python train.py --dataset="numbers of one to four digits printed on busy colour backdrops" --norm="batchnorm" --optimizer="cautious_adamw" --max_steps=18900
Rows from block 3 of a small CTC image transcriber, named by matrix and row number. Rows with one number belong to one channel. Each number is 128 + 24 x the weight over its row's rms, rounded and kept within 0 to 255. All counts start at 0. Numbers have three digits each. After the name is the row's rms in percent of the matrix's.
Before each channel's rows are labels from the 100 images, of 14976, where the channel reaches its highest value: "responds to" is what is common among them; "peak on" is the class under the peak. Only what is clearly more common there than usual is listed. The data: numbers of one to four digits printed on busy colour backdrops. In brackets: how many of the 100, against the usual share in percent.
# convs0: first 3x3 conv (model.blocks.3.convs.0.weight, 128x128x3x3, each kernel summed), inputs 0-127
# convs1: second 3x3 conv (model.blocks.3.convs.1.weight, 128x128x3x3, transposed, each kernel summed), outputs 0-127

responds to: the digit 1 (100 vs 22.5); first digit: 1 (55 vs 10.1); length: two (51 vs 25.2); last digit: 1 (50 vs 9.9)
peak on: digit 1 (80 vs 0.2)
convs0.85 103:045115128076126128128098113161121160147154151138158086156106098131153115144143134142149201147134097153113128138143141156140106113139116125112132183099095129147161126169070129156131106144125118124136166143104151116128082134125138116123109176136094155088118144114100120138103138146120105144106125116143106136105106129102124156143122143117126091089103160133146103122106110138150125095090
convs1.85 112:110132108087138105135100150118133134138116088126169155131117131102128088153160124141147138097085113071124132105119123147112165139122165175130113133118097122145189102190157090129135128098156109117100129100119144116122132089132118115140140117087090101104105084148121116129103152147096109138118160130163145125118121115152126099121110185094123091166121150125074143111135114130132104143093

responds to: the digit 8 (92 vs 23.3); length: three (54 vs 25); last digit: 8 (42 vs 10.2); first digit: 8 (37 vs 10.5)
peak on: digit 8 (37 vs 0.4)
convs0.106 096:119130125094143128061120131124147090120125133132125110128164136121148129082089108128156130073103122120143114145102107110065095134138150103130149122143079143132102104126132168138141110117140131085160113126147161167105145105089094154111115145116112106106142173142149103127125134111109134112140128111109095075140170135148160089095113128140127070103160128105112119142134115072120122095153
convs1.106 089:124148119146117084112133136099083103103128077141114120093113086057119146129094113096063115109132131138133044116139120120114122111137114136132112114119140120119092098112141138119111126133120117146118098125093135135108115080082121103089137119093145102145108143131120082074130106098118143118128089099114101110130145125167114111101113111132088152133117084127139102119110117112116090135105

responds to: the digit 4 (51 vs 23); last digit: 4 (36 vs 10.1); red ink (29 vs 8.4)
peak on: digit 4 (26 vs 0.4)
convs0.79 105:119147137094094140121138107102137134104075117138136125078142161154131105118151120139181129104125138134094150102118127136150139152123167104132165109104121117104132127075117159088123114123151114092125093139154105153114141083133100119093100152120079108109134097153144136122135149112148101076114072132164105092144084125141164122135102101133129057128118157152114120112108106119115119130100
convs1.79 081:118131132119108116095111119151100091127146104119087115088115084121072095140140094109159161074123134112130127156114123084164134101126112110107121130095090118118159167113108073131098077131107118128135122143109138110125086148150095166124139116140121144080156092091063122145113112122139130142149121133132109113115170160120150122120120123088087117120149159135133127098115119084140146107124

responds to: the digit 3 (70 vs 23.1); length: three (57 vs 25); the digit 2 (51 vs 22.4)
peak on: digit 3 (26 vs 0.3)
convs0.102 078:148135119123105121109106102128138112143117133140113099121152101120147136104094116129114082102155054115129172134101083076130137141074168107122097150122066128132114087116082144123170092085133123083117107123112118141152142127139067107145108126113083095110121123140134137124146124123131117116087114098094113069102110129140120149130103130112117101122144136112156128147104126114131097109134
convs1.102 097:146124169143119123122154109091157108142112108090116145091137135130116122122139127136072097125134126115139132123120109105092147115132137131083076150155152104114107163134123163101091090113107130162061090112104126071150132103110070089145094108122135101133110118140121153153116091140128128097139145157115164153142082147096155105103153129103146079130120119114120138124136121137100103089119

responds to: the digit 8 (100 vs 23.3); length: three (63 vs 25); last digit: 8 (53 vs 10.2); first digit: 8 (44 vs 10.5)
peak on: digit 8 (37 vs 0.4)
convs0.75 084:098144158126147116103126098115118119099111137117133099131130095122170099118113131139123116111152081128154095143145065078098087115114136138129104129145050145138138130131134139096147117083098111100123146125123155129179148138126093100105138110120090133091135120155113123108139140144094125113117130093120116098083120099145114108067103138119136128124125142088111140116117093108121079071108
convs1.75 103:113098136113143121143107149126133139106122140134153110128091115122126146141150134112142127102115110117121054147106140087141125088122111133094147132147136111133092124118132162137098099137109112113133108133149134070141104141079137131120108123091166130153140151138103079095074129120125129107115175122097082136165108117105113109127109122123094127085130111100121053136131146097072153085159

responds to: the digit 5 (71 vs 22.7); the digit 6 (53 vs 22.9); red ink (35 vs 8.4); last digit: 5 (31 vs 10.1)
peak on: digit 5 (28 vs 0.3)
convs0.72 089:119145168141128145112167135152166160110106129171096087071144110155134148111143128144136136099074112148112135089152138133106138178139158117158116118146100147070145173083153158122128091126131121128143116133168120175128129101128170149104083114116141092103153120124135137115107128146146139092138104136157125130141070134107144123134102126122133080151097103117119127130095141128097158140144
convs1.72 096:126122112114128069115092161158112112096122144120092161114123144115090075127099138131087121114116142088111105119134099135138128076107128104109125115108114138125174095161112083129134126102111109106138154110089131101096124113131152121088138145131073153099130095112108117145088116108128123156112110115119113106086162076092108122124104106075114101122100103126140114108117084135134125116084

responds to: the digit 9 (90 vs 22.3); length: three (67 vs 25); first digit: 9 (45 vs 9.7); last digit: 9 (43 vs 9.9)
peak on: digit 9 (34 vs 0.4)
convs0.32 102:092104109070076113108134100122122085124122133143135130123110116105118144113113098112142139103127122094102145135131104117146117144092126092069103139073102103136133146092112141095160119123124139090144115111094120131104087094133093097138106136104108088108088116108114109122116144156123123120127144070118102087122095132133099113097120137124098081101060145156148140137133133109098095122124
convs1.32 088:107113092133129105152103127126134126114098137079043159152111121135075075159109131149116097075127145119120125140111105155126141070127107119080096142099109125122145155153121124140103126078156126155152132129093121126143138107119110060139100100103157122105111135122129100161112140125109120127118103084109134142168086139106121126104139153128123113127160119133100109128115086129112118103136

responds to: the digit 5 (63 vs 22.7); last digit: 5 (51 vs 10.1); first digit: 5 (48 vs 9.9); red ink (25 vs 8.4)
peak on: digit 5 (30 vs 0.3)
convs0.113 103:091163075127116122106171125086159108113126113129133155167156175129144106134114157148124130121141084162133126115110116137116133095113107137122178141131101121136092122136117156128112137077131125164119139114130115169140143172148101124142141168074090107119107125128119121078147136118123078111103093095098094108109113109146135135113080115104127070146164113134138153163106151136142111111109
convs1.113 112:162104091089102120124124088140134149156079130121097131143108110092117080143145124115151094163112097090098097101124099139110122145115135154148116152162146110100171117133145075150124119145118109142105095135132094100157103126134154180106088120121130125113100114116132099109136122104118140087120170171127142130097076103140118105106143126152129091099186136128113111120109130116170106137144

responds to: the digit 4 (87 vs 23); length: three (56 vs 25); last digit: 4 (41 vs 10.1); red ink (35 vs 8.4)
peak on: digit 4 (58 vs 0.4)
convs0.3 099:128164120097117103101172092109134108127086106085147123141135139125155133140104133136139136143132108117112094128106113116106083127121142145097161111136078161141137139135113156120162121100127148108103122109124150121112164113100082133138098126132075125090091127173123165079117128124099090088095119081109120119121110091107130099109112141123138087146120081097083086133099118107143097104141
convs1.3 087:147112122139127113124099162098186120071103103116112129078138144108092137142147132135170128109112121158100071122111125137110123095109135136097087120152125131143118138089137144122108086154136119142109119093074109105143151138117118148113106132120155137131163126166094087095114129111159152145064151127153117136149097145105145103136101115127146110108180112115121145101112105126105138071160

responds to: length: four (92 vs 25.2); the digit 4 (84 vs 23); last digit: 4 (41 vs 10.1)
peak on: digit 4 (37 vs 0.4)
convs0.49 101:094152142079170162093151110146126109116115114151127097094141124093128092086127089150128170092107113144117133148123106088093084115126125114114128144106103134103110131144122168129119119086128133105122152126126120124122136099097118127095127138118121094101149109124112133097111127144100106123122088097079080082117135126147118118122068137133145098118101117110161139100118055130083115097146
convs1.49 106:158162123172119112112120130127111117112089140129115113083115102101105146096117130149133137144151110146112085121114096106106094087130119146136086102091142122112093128091131123153124125111148113119105103126089107135127121135095142110128108122143148146130132131135097083053155133109156094078153098118118082116136174115130103098105120071153142161135112058104105105103130105111128128136138

responds to: the digit 4 (96 vs 23); length: four (82 vs 25.2); last digit: 4 (39 vs 10.1)
peak on: digit 4 (40 vs 0.4)
convs0.56 092:087147159099121119089132128102148118114096118153151124110161158144153134120131116152150128120115101150116093119127132124143132139091153117117117147096077138122127155120111147082109155096122106098139116114130098166140140097115107114123114127083075117081127064151093110115138169149149092100124097093106118084098113117133144162124084119112120045133091115124129140119095137124113125139121
convs1.56 092:131128113102155124171115142133128102140139105135122090127081095108095083148136125159134115083130156140106119153118110114096104089139121142120108151132128090134080180119147128161093103129151114144107131124091146118137148127105140135081138100157179140100119146124146100107106141124072180153148133128148145118170077140134130118143162117127121160146148121091130154128089091124139142068135

responds to: the digit 1 (97 vs 22.5); first digit: 1 (52 vs 10.1); last digit: 1 (48 vs 9.9); red ink (25 vs 8.4)
peak on: digit 1 (26 vs 0.2)
convs0.48 091:101147147110094164089153121099085117126132124124087099093120090120113161108089136106106100141081088127107125111143155101140132113120113092112112096091097141100139151085111109102129080116153135124145152130112127168142114116127100124128101121110139144102088131134119098104148125140147121137117137073126081111120095137174121098069120100075116100149149154151149138149104135105118127099116
convs1.48 092:171125150157125125146114144144110106183106117111126142128141092108122053113148145144124093141113110114082145110161136088144146150109176138136096146140150098136158137148152089157112100116133065142107089110115086090128142122132089157071125101131119103123114115135148133143115128110107109135138133147136090111143075122101133144130128112089137115123093107123137112081123089123162126112104

responds to: length: four (77 vs 25.2); bold (74 vs 46.6); the digit 2 (70 vs 22.4); the digit 9 (50 vs 22.3)
peak on: digit 2 (26 vs 0.3)
convs0.67 088:111131128108104106114109151152130092133157142125162142141138148086141145175167135121142101134170111115135100141146083141135104153184121155119116179153150214134136138126175144155179118126153142130169104156120145157135122126106096137134108104112115102133106161140115145132102114116138122139099128146128103159104124128113148105153162153144146086174116109111126137180130135104170157124138
convs1.67 110:127144125109145142112102132123118124142128100120162136091150086161117067093111094120104127110090136115121147135160097096108111134123143099144131130129110117093167146185129099111136126116092099122100119116170130128083099083145151111095105141130088078131118098101134143183113089134094129135123090109132157106122118096125131103118091181121132139133098144113125155074106119134106099150118

responds to: the digit 9 (93 vs 22.3); length: three (57 vs 25); last digit: 9 (45 vs 9.9); first digit: 9 (44 vs 9.7)
peak on: digit 9 (29 vs 0.4)
convs0.4 104:101141132091093151099139117145123084152142145095102127128129144085137116079080134122103111082143120115113128145113121114088059160119141093104101116124074131159107144104116137081130112122131144117169119099139119148132108114107072077125124097139106110125081140114146115113115119150110132112112124086131107082118106128153118132075135114100096103147105112129151125142132150102085105119121
convs1.4 087:077106153116163120082171101094140123118130158136155132092132142124103162095119151152157124150104163165111125127109145108122157133118163141089121116108114104142119144118175140103130146173136144177130137110159153116130117122114120108144147076118164113119131140166113096123071103155095104135124147135151117142172107178120163128137139069125122103090138151146173110124142138110114152118144

responds to: the digit 1 (95 vs 22.5); last digit: 1 (43 vs 9.9); first digit: 1 (37 vs 10.1); red ink (27 vs 8.4)
peak on: digit 1 (46 vs 0.2)
convs0.7 097:056146099115176146140142148165106124138135103115127125132122164124139104109112123119125153115130087166121105119151141090139122128115107126122143140131074137117164147141090134144166112090110106089171131114132162161117095072134102103107126166127089125071135143140149105126139088123141148153104101096129100132117080135151128133151102120108139084154121096126109110142074119135123124137091
convs1.7 101:136115121079101128125128140142118127141096120132156100114093099113118099131140102095153139113132093113122081109110094106096093143113113156136165164112134098137137127174141113139128081164115117135101126109120109106146111103122109086138104070123125079111080118098152092135147098118125128113093160119155164147104081105162083100119110184084105147106123115150102124117150129142114123117138

responds to: length: two (57 vs 25.2); the digit 3 (50 vs 23.1); red ink (33 vs 8.4); first digit: 3 (33 vs 10.7)
peak on: digit 3 (26 vs 0.3)
convs0.111 098:089106112076156172173110107152111104160134107115100125124080089130121126144105127117118166135129104159109152102131131083139140127124145138130122112127119105138165131142081104104142070084157102119119145095161147130097126111119109136103119144149124181084095137124117142109153137138107128169099109089129140078136135106128091151132119145093144118151133093109115121088126071148099121126140
convs1.111 086:130141130122120113107116160166088097128138105090156144126112130089121083088098112116118126101109126102127106154129117089125120115133127118127139128120102107117147138158138119111147178124105115132112196147138176114118110085125125131108150087129095095125118116103150143142093106130096111155098072092129107092125121104137165112111100201095109142113087137093113137099082097144119122112114